config.toml
model = "multi-label image tagger"
dataset = "made-up road signs on poles"
horizontal_flip = false
norm = "batchnorm"
kernel_size = 3
avg_pool_shortcut = true
init = "trunc_normal_002"
shampoo_beta = 0.95
adamw_lr_other_params = 0.0012
batch_size = 512
lr_schedule = "cosine"
adamw_weight_decay_other_params = 0.05
Rows from block 12, named by matrix and row number. Rows with one number belong to one channel. Each number is 128 + 32 x the weight over its row's rms, rounded and kept within 0 to 255. All counts start at 0. After the name is the row's rms in percent of the matrix's.
# convs0: first 3x3 conv (model.blocks.12.convs.0.weight, 192x192x3x3), inputs 96-107, a 3x3 kernel for each
# convs1: second 3x3 conv (model.blocks.12.convs.1.weight, 192x192x3x3, transposed), outputs 96-107, a 3x3 kernel for each
convs0.92 098 [131 151 117  92  93 136  94 131 148 159 113 107 143 127  85 151 143 201 108  70 137 137 126  91  94 137  85  81 120 128 122 173  50 105 116 100 168  47 136  73  87 137 100  89 155 100  99 143 111 111 129 102 122 191 105 152 128  47 176 106  56 172  94 192 158  57  59  93 150 164 157 133 139 147  85 138 145 132 150 157 136 128  74 173 134 151 129 110  86 114 133 147 124  82 156 107 106 124 145 141  89 210 133 145 168 117  98 125]
convs0.93 091 [156 133  79 140 157  25 131 100 138 131 128 171  91 164 116 106 118 136 138 122 122 158 148 187 124 163  85 144  89 144 145 160 137 115 154 128  84  94 129 126 137 102  94 109 132  42  85 143 149 126 129 146  92 144  83 105 114  60 105 107  84 108 103 130 136  98  30 106  99  88 111 141 140 119 173 121  81 138 116 159 174 144 116 129 108 101 190 111 133 103 116 195 118  93  92 153 165 199  92 169 121 100 104 131 162 119  92 123]
convs0.94 094 [155 170 105 108  70 127 126 131 125 127 110 139 152  81 146  75 120 169 106 145 139  87 166 139 180 104 118 202 135 109 118  97 136 169 150  90 130 116 105  86 121  92 101 101 106 145 140 103 127  84 111 136 139 150 145 120 122 134 128 167 189 132 210  83 130 131  84  91  73 162 114 100 175 125 128 126 171 136 119  91 139  96 122 131  87 107 161 137 149 118 115  53 132 111 101  79 127  91 124 149 186 147  83 124 179 109 116  99]
convs0.95 113 [181 118 147  20  85 108 112 121 106 128 114  83 166  63 157 145  83 139 115 157  88 114 118 143 112 132 152  91 104 147 117 145 167 132 111 117 153 135 145 115  92 119  89  81 130  86 100  91 112 123 104 149 133 200 144 131 106 107 156 103  95 119 149 147 180  99 120 168 178 138 164 169  91 149 144 137 109  85 138 144 137  86 108 130 147 134 151  32  91 135 105 122 169 133  96  86 111 111 126  82 183  69 164 102 145  74  66 135]
convs0.96 115 [137 100 100 151 137 153 160 116 150  85  88 161 152 112 130 141 158 127 103 124 142 140 125 106 134 129 128 133 128  84  95 191 131 109 152 143 120 167 157  75 128 151  63 106 140  76 122 231  73 124 136  89 137  82 152 130  91  73 149 161 129 125 163 113  93 185  65 121  59 103 133  45 150 209 125  96  79 147  77 122 153 134 137 127  92 120 149 140 146 108 123 118 113 163  56 113 149 151 162 161 116 125 130 159 133  83 120 158]
convs0.97 119 [194  71 166 122  87 125  67 122 148 126 112 136 146 132 102 129 142 107 141 107 150 129  88 107 105 165 115 194 118 102  95 166 111 167 126 120  95 127 164  93 166 123 124  79 104  48 132 128  65 130 103 105 128 138 175 164 176  97 124 113  91 138 152 101 116 145 151 103 141 117 116  90 130 119 178 179 157 115 120  33  56 153 141 119 111  74 171 119 189 118 134 129 126 163  90 106 118 124 164 107 178 163  87 120 109  94 144 161]
convs1.92 103 [ 90 201 127 105 166 124 169 139 117 137 132 156 142  98 140  85 118 106 139 115 128  95 102 130 109 130 146 153 141 195 176 113 180  77 184 143  94 116 113  81 147 144 114 195  67 140 127  74 123 104 113  86 146  98 119 106 113 151  85 111 130  77 108  82  83 124 136 156 159 133 135 119  85  97  62 122 127 127 142  85 174 134 153 134 124  90  60  88 171  57 132 142 114  99 123 105 171 159 102 137 145  56  84  94 112  78 139 130]
convs1.93 092 [128 130 136 182  91 118 152  95 139 150 144 134  82  63 151 153 125 111 136 105 112  78 123 102  89 131 109 158 154 154 186 160 148 132 185 135 145  92 117  80 115  44 138 122 136 149 118 134 122 178  88 154 153 100 122  89 137  71 123 111 154  97 115  92 100 149 122 151 106 162 111 140 102 155 121 190 170 147  84 128 141 147 143 199  86 100 191 147 203 208 147 116 119 180 226 163 108 124 161 139 140 160 134 156 129 145 173 172]
convs1.94 102 [151 149 128  62 100 101 170 112 118 161 136 154 138 168 112 164 138 117 119 146  94 138 128 131  85 136 107  96 157 153 163 132 160 142 151 113 127 152 105 140 158 169 174  89 111 109 133  86 148 100 117 158  85 132 118 126 118 172 129 102  95 106 138 154 128  73 129 233 112 113 134 157 114 130 160 141 171  98 153 114 118 137 117  94 121 153 151 130 161 106  95 124  70 119 144  76  72 107 115 210 129 125 175 116 199 145  75 156]
convs1.95 107 [111 149  61  76 215 155 137  58  91 126 153 118 116 164 115 144 139 124 101 121 127 126 184 101 136 100 119 141 162 171  84 117 132 119 140 118 145 122 164  86 133 111 185  73 170 113 140 152 129 108  90 145 119 154 136 121 120 127 124 105 114 138 115 140  81 199  44 121 168 218  21 165 120 168 159 150 133 141 162 108 127 153 118 122  89 138  98 133 122 119 109 127 107  98 134 107 135 122 134 133 150 145 108 101 133 187  73 184]
convs1.96 104 [143 137 119 142 113 139 176 131 126 143 112 146 133 139 116 118 145 173 124 126 125 172  98 125 116 157 104 138  99 166 129  87 126 162 123 115  86 114 147 165 139 116 138 133  96 117 172 155 109  96 186 101 140 112 131 173 108 142 155 188 203  61 149 133 113 149 175 113 155  50 111 154  70 123 181 151 152 163 111 135 145 137 124 104 126  97 149 139 139  95  64 166 137 139 138 106 122  98 147 161  73 175 140 162 114 164 131 188]
convs1.97 108 [ 49 145 118 118 120 123  94 153  72 129 172 135 124  85  98 119 146 117 110  86 156 167 164 113 142 116 104 132 122 102 166 156 108 168 151 120 125 124 148 121 105 100  75 146 144 120 163 126 138 126  99 190 157 129 121 142 130 119 132 116 147 144 166 159 135 115 133 116 136 159 175  76 139 150 227 117 104  35 133 151 145 126 109 131  93 165 146 164 118  83  93 149 163 126 164 114  59 152 108 109 153 175 100 113 136 141 170 169]